config.yaml
dataset: "streak pictures of flow and ridge fields"
norm: "layernorm"
parallel_block: false
moe_every: 2
width: 256
positions: "sincos"
lr: 0.0025
final_lr_fraction: 0.1
Rows from block 5 of a small masked image model, named by matrix and row number. Rows with one number within an expert belong to one neuron, the router's apart. Each number is 128 + 24 x the weight over its row's rms, rounded and kept within 0 to 255. All counts start at 0.
Before each expert's rows are labels from the 100 images, of 14848, where the router gives the expert most weight on average: "strongest on" is what is common among them; "place" is the part of the image that holds the peak. Only what is clearly more common there than usual is listed. The data: streak pictures of flow and ridge fields. In brackets: how many of the 100.
# router: router (model.blocks.5.mlp.router.weight, 8x256, trained with AdamW), inputs 0-85
# up: expert up (model.blocks.5.mlp.up, 8x256x256), inputs 0-85
# down: expert down (model.blocks.5.mlp.down, 8x256x256, transposed), outputs 0-85

# expert 2
strongest on: parallel (98)
place: top centre (27)
router.2 [143 129 127 173 142 151 117 111 143 138 135 136 140 117 106 136 142 144 104 120 146 107 104 173 155  95 116 113 123 121 116 175  71 143 127 130  95 141 139 154 155 144 115  96 149 163 111 128 110 144 129 148 124 133 132  94 125 124 134 105 140 141 117 130 145 128 134 136 147 116 134 117 110 189 120 121 123 162 106 159 143 146 107 125 120 134]
up.0 [136 140 135 127 139 117 136 148 138 125 166 160 117  96 154 133 152 164 131 156 125 169 109  98 155 138 106 127 138 174  78 129  95  71 162 102  87  66 106 154 102 153  95 120 162 176 136 126 155 123 117 108 154 129 121 122 133 154 127 155  96 125 125 146 113 126 113 149 120 127 110 115 137 165 136 122 120 128 136 133 105 122 122 155 138 148]
down.0 [154 148 154 111  84 130 134 118 108  93 139 136 127 149 170 143 124 121 146 120 124 136 161 101 143  69 135 113 161 151 144 105 143 121 167 149 124 142 123 150 141  89 136 107 127 118 144 133 128  95 143 127  98 151 155 138 193 113 109 169 157 120 140 110 135 111 146 134 179 115 105 128 143 142 133 103 125 120  95 114 154 137 134  89 175 107]
up.1 [157 124  84 127 117 137  93 136 118 114 163  91 158 106 168 111  87 175 121 136 168  96 166  85  90 146 122  66 147 132 163 167  83 139 105 153 122 150 158 137 105 117 135 150 150 143 143 137 133 149 107  92 137 124  97 106 106 152 116 171 134 147 154 116 115 122  72 112 128 133 119 119 172 122 169 104 182 130 157 138 107 111 149 152 154 140]
down.1 [129  87 128 103 151 105 107 108  79 139 137 119 190  74 118 130 138 164 124 127  60 111 153 134 117 114 140 122 120 135 137 127 129 156 116 111 156 145 128  79 107 144 146 121 108 141 150  92 158 134 153 146  99 155 119 126 174 125 129 130  92 148 141 113 117 157 133 142 157 119 113 136 175 123 153 144 136 146 167 136 134 165 127 144 166  60]
up.2 [128 137 156 116 138 111 113  97 177 160 142 173 131 131 143 140 122 146 140 134 122 160 162  98 136 124 138 115 137 136 101 142  82 154 123 113 106 112 157  97 113 142 150 102 163 127 145  58 178  92 105  81 141 107 156 150 165 145 134 159 112 136 121 138 128 125  59 158 156  99 146 102 186 118 139 164 129 101 160 145 105 114 127 149 121 129]
down.2 [108 152 138 139 128 118 147 140 154 155  79 137 102 117 147 121 133 134 169 139 137 125 134  86 108 136 148 123 124 129  88 128 103 112 128 118 180 138 122 153 118 163 124 107 122 143 151 125 144 112  83 107 169 117 124 141 140 106  90  73 148  95 187 124 106 115 132  98 158 129 122 152 123 113 139 123 163 109 127 132 143 113  71 113 102  80]

# expert 5
strongest on: parallel (100)
place: bottom centre (31)
router.5 [134  74 157 107 135 178 127 130 122 150 142 145 142 121 116 148 118 180 146 106 147 103 127 133 101  84 118 118 107 141 130 130  94 134 116 121  88 143 131  96 118 145 150 131 151 158 130 177 118 149 144 148  80 117 124 141 134 129 159 130 123 125 139 134 131 118 150 140 140 154 139 111 100 102 123 138 101 151 142 118  43 169 147 143 133 161]
up.0 [150 141 142 140 136  97  92 160 116 129 153 107 131 125 154 147 106 140 109 146 142 135 102 142 146  98 149 116 116 177 172  74  81  77 123 141 113 106 106 107 146  89 169 144 148 102  88 121 109  77 103 112 138 136 130 128 132 132 145 118  98 141 171 112 134 131 115 145 187 127 152 112 138 105 145 103 115 131 140 129 119 115 114 188 131 135]
down.0 [129  85 152 134 119 137 129 111 163 154 130 133 113 148 113 102 147 150 141  75 148 124 116 101  85 108 135 136 122 124 127 145 155 159 130 150 160 169 138 152 130 118  96 148  82 147 110 120 138 110 142 115 121 157  75 154 133 122 124 154 160 173  86 119 159 158 107 110 107 139 151 135 143 141 110 140 105 144 145  92 134 119 136 116 165 119]
up.1 [133 141 167 111 121 174 130 104 110 110 110 171 145 156 105 140 120 170 104 160  85 142 141 105  97 116 119 107 135 147 159 145 139 140  86 126 145 149  84 143 144 119 130 111 138 111 107 127 134  95 162 143 156  90 155 147 153 112 117 138 113 123 107 131 134 126 143 121 126 121 131 154 124 136 160  65 170 102 138 102 146  89 154 125 163 201]
down.1 [145 107 109 156 137 114 151 160 155 181 123 117  99 158 140 117 142 132 161 100 123  98 115 139 150 166 176 171 120 139 118 133 143 122 107  99 158 143 154 121 101 143 163  73 114 155 121  93 125  96 111  86  72  88 121  95 146 133 164 131  88 132 168 133 148 116 124 136 112 111 131 108 154 107 145 114  98 110 180 104 102 165 187 123 128 143]
up.2 [133 117 153 140 122 125 147 123 149 140 118 131 157 113 121 156 122  93 125 128  98 149 152 118 147  76 122 108 106 130 115 136 129 157 139 121  96 137 134 133 152 168 156 115 120 108 111 122 153 136 135 147 144  77 125 129 124  96 136 136 119 158 149 166 142  92 142 168 106 113 115 117 129 142 108 141 146 113 129 105  98  96  87 117 156 152]
down.2 [155 118 160 140 102 131 112 146 128 137 143 139 154 144 102 123 101 121  98 146 156 154 108 162 130 123 119 139 146 162 149 150 131 153  70 111 118 129 110  83 130 166 130 105 116 116 126 106 195 175 101 150  90 163 140 167  92 102  97 147 158  74 106 118 175 113  90 135 133 140 166 151 134 141  87 109 142 118 132 130 129 117 144  95 128 126]

# expert 7
strongest on: parallel (100)
place: middle right (36); bottom right (35)
router.7 [138 114 117 112 118 106 112 135 138 124 141 127 123  86 132 118 158 162 146 120 110 130 114 108 134 129 134 123 129 140 123 121 167 122 114 111 149 112 121 140 135 111 109 130 170 146 117 175 110 155 130 137 151  97 122  89 118 123 143 153 109 115 113 100 132 112  94 140 127 144 138  97 136 159 131 136 150 152 117 112 138 121 130 146 133 170]
up.0 [138 110 124 109 127 165 130 147 137 150 125 127  91 108 155 129 135 126 120 119 119 118 178 130 113 128 120 117 106  93 132 136 161 161 103 141 120 106 149 143 156 155 128 135 113  99 147 136  97 106 122 173 124 147 100 115 135 167 123 162 131 113 129  92  65 123 153 115 139 118 186 123 107 120 148 174 108 117  86 107 104 119 160  85 146 116]
down.0 [137 101 157 136 130 157 170  98 135 138 117 155 173 116 129 150 136 132 132 138 146 187 136 138 135 137 119 123 140 143 118 145 105 116 113 150 125 125 105 116 114 159 161 136 129  93 137 147 126 152  57 122 101 121 144  98 142 106 115 130 125 115  99 104 142 148 144 100 150 141 131 122 130  92 122 133  76 140 106 138 126 129 115 117 112 139]
up.1 [102 104 139 148 109 123  79 146  93 145 122 154  96 109 134 149 167 149 147 154 146 109 130 150 166 139 173 156 113 106 145 158 137 104 134 105 123 141 152 148 138 130 158 123 102 131  89  77 125  99 141 148 166 142 105 137 144 133 159 134 113 102 128 144 118 148  95 112 149 138 177 137 126  88 105 131 109 137 138 107  67 135 103 187 152 134]
down.1 [170 111 131 153  94 131  97 119 174  93 116 131 137 101 123 140 122 121 141 141 108 126 138 134 133 160 135 104 112 139 118 108 105 109 157 139 108 137 124 106 112 133 112 170 179 152 119 149 103 125 106 103 155 128 167 146 121 130 149 101 133 138 189 100  94  95 181 106 104 152  87 110 137 127 149 131 141 116  95 118 109 153 107 116  83 113]
up.2 [139 128 139 122 153 135 101 112 123 121 153  99 103 120 111 147 137 106 167 129 151  91 147 165  83 134 138 156 130 133 164  65 139 110 124 101 110  78 104 120  95 104 167 106  91 103 133 146 157  90 118 105 110 128 131 163 124 116 112 109 123 170 143 137 136 124 123 155 126 161  85  78 103 145 134  95 105 133 138  86 115 126 142 138 134 124]
down.2 [103 124 142 132 125  96 109 150 153  79 178 124 108 104 141 113 127 142 145 124 143 144 112 128  99 147 126 156 145 131 122 100  82 160 163 109 144 118 123 119 148 124 113 182 149 159 122 122 129 111 185 200 149 121 152 121 142 153  90 121 114 171  82 156 104 115  95  98 127 125 168  90 141 120 130 100 131 144 110 114 114 114 174 140 107 107]

# expert 0
strongest on: parallel (100)
place: top left (42); middle left (28)
router.0 [105 158 106 142 145 135 148 153 137 144 122 116 166 131 140 118 124 111 142 139 150 138 136 106 141 147 130 161 119 122 134 118 159 133 145 144 125  87 131 138 114 159 135 101 124  94  89 144 144 148 158 133  96 118 115 129 165 118 147 110 122 120 122 118 169 120 165  93 125 137 136 147 100 196 110 120 133 137 111 145 110 166 151 133 159 129]
up.0 [121 168 112 142 169 116 121 133 138 144 112 115 126 161 130 114 115 142 137 110 120 144 143 136 140 157 162 129 130  93 167  82 147  97 144  85 139 157 145 132 138 119 110 149 153 143 118 106 154 153 144 125  73 164 113 129 124 111 129  87 100 133 136  83 157 126 117 139 103 160  83 105 143 153 151 126 109 108 116 113  63 111 124 137 113 128]
down.0 [129 125 130 127 105  86 153 135 164 105  97 121 126 119 128 150 129 161  93 116 127 134 137 160 135 116 175  83 132 109 157 139 150 129 118 148  80  96 122 115  74 129  82 111  75 140 150 125 173  92  71 169 138 146 100 109 113 125 113 151 133 150 121 145 106 117 128 126 133 105 108 132 137  96 138 133 124 112 129 144 141  76 134 162 121 156]
up.1 [165  98 105 162 134 109 105 123 138 133 125  96 172 156 143 115  70 122 124 119 123 105 141 106 108 140 127 152 139 139 116 147 122 186 123 175 153  86 183 133 108 144 126 146 153 150 136 104 162  85 154 125 136  93 144 121 114 107 176 126 122 146  92 107 115 153 150 148 120  99 111 128 132 157 112 152 116 155  85 161 118 136 123 122 146 133]
down.1 [144 123 107 147 141 125 124 153 157 116 123 101 129 105  81 139 174 140 127 105 116 138 120 113 136 151 160 132 164 126 144 115 114  88 154 118 159 185 171 133 155 137 127 141 169 151 133 112 113 128 136  95 142 136 119 151  89 164 120 119 124 141 163 143 133 146 159  72 125 156 142 138  66 106 142 126 137 123 144  98 132  88 150 108  77 110]
up.2 [127 119  71 120 117  96 159 132 147 124 152 119 126  90 168 151 123 114  68 162 100 122  85 135  79 133 148 122 100 147 164 153 140 137 139 112 126 129 105 116 140 123 143  68 135 152 141 114 124  84 126 101 109 145 157 149 151  93 156 135 168 166 108 145 121 148  86 161 181 114 151 129 118 158 143 138  98 114 155 106 159  88 157 106 140 146]
down.2 [136  92 153  83 137  85  85 159 134 118 138 113 173 122 146 126 122 136 183 142 142 162 111 131 152 162 106 136  85 142  74  85 128  99 124 137 124 150 130 127 153 172 115 130 136 133 174 133 104 154 116 171 141 129 102 182 131 113 133 141 129 143 129 157 137 107 112  96 177 114 111 151 184  93 103 126 119 116 122 143 147 131 118 145 141 110]

# expert 4
strongest on: fine streaks (78); parallel (64); turbulent (33)
place: top left (46); top centre (41)
router.4 [ 84 122 113  68 113  89 155 129  96 134  92 110  96 153  96  94 113 108 139 135 103 100 133  86 110 188 115 140 166 170 103 143 109 148 132 121 117 132 157 143 128 121 124 118 150 157 161 171 122 129  98 160 100  99 115 134 113 105 131 118 106 156  96  99 135 104 138 109 159 144 105 144 149 164 125 152  90 160 131 199 137 112 143 138 124 103]
up.0 [117 117 141 121 146 142  85 142 117 138 141  66 146 139 141  96 119 107 121 130 118 124 126 150 121 142 122 142 114 124 176 148  89 114 127 121 121 158 125  91 134  85 129 123 108 141 158 184 100 105 100 160 123 108 156 102  84 125 136 133 117 176 197 111 109 113 104 155 145 162 126 101  93 129 119 116  93 144 148 118 154 128 145 132 102 163]
down.0 [160 137 127 149  92 127 139 173 165 132 125 105 139 130 112 151 114 140 115 135 151  93 148 125  86 144 148 112 119 152 112 130 141 132 114 150 142 142 179 144  83  99 149 163 124 149 133 124 155 145 112 128 141 131 148 156  90 110 125  87 134 144 122  78  87 161 114 126 148 107 144 171 165 112  98 107 148 121 159 162 105 110 119 138 140 105]
up.1 [ 72 125 164 112 151 131 157 117 124 124 162 153 131 152 133 111 164 107 100 131 137 156 154  85 114 130 153 103 130 102 170 148 103 105 120 119 125 151 153  92 121  98 172 141 114 125 104 159  84  84 167 142 127 143 124  93 138 154 159  97 101 109 125 147 168 117 169 108 148 140 147 163 113  85 126 150 105 119 207 135 128 156 166 135  82 165]
down.1 [122 155  73 165 108 111 111 140 211 127 128 162 112  91 184 163 148 174  97 121 120 103 103 150 143 145 106 150 127 115 107 125 121 122 128 103 127 100 136  93 110 103 108 137 127 126 159 147 140 165 169 115 133 151 146 125  93 173 150 111 140 139 126 116 116 113 101 117 133 169 122  88  63 147 108  92 114 127  90 149 109  73 112 133 100 118]
up.2 [127 120 100 139 111 134 141 105 121 118 123 110  75 101 150 142  87 156  81 112  98 139 137 128 132 152 144 126 114 120 105 126 105 137 130 127  98  89 128 162 115 120 113 152 119 130 120 111 160 105 128 128 118 148 121 128 141  94 136 132 140 137 137 112 144 109 124 114 139 143 145 146 153 143 102 153  93 145  73 166 139 120 123  98 121 119]
down.2 [104 142 140 144 149 164  92 123 145 141 171 180 127 143 145 136 150 101 162 137 138 134 136 126 153  66 106 121 143 104 137 130 108 125 124 148  96 162 104 102 112 124 150 142  83 114 175 128 146 120 133  97 121 149 129 126 111 165 137 112 124  97 118 109 111 180 172 132 118 141 117 128  95 160 167 124 150 134  86 135 160 121  92 155 120 110]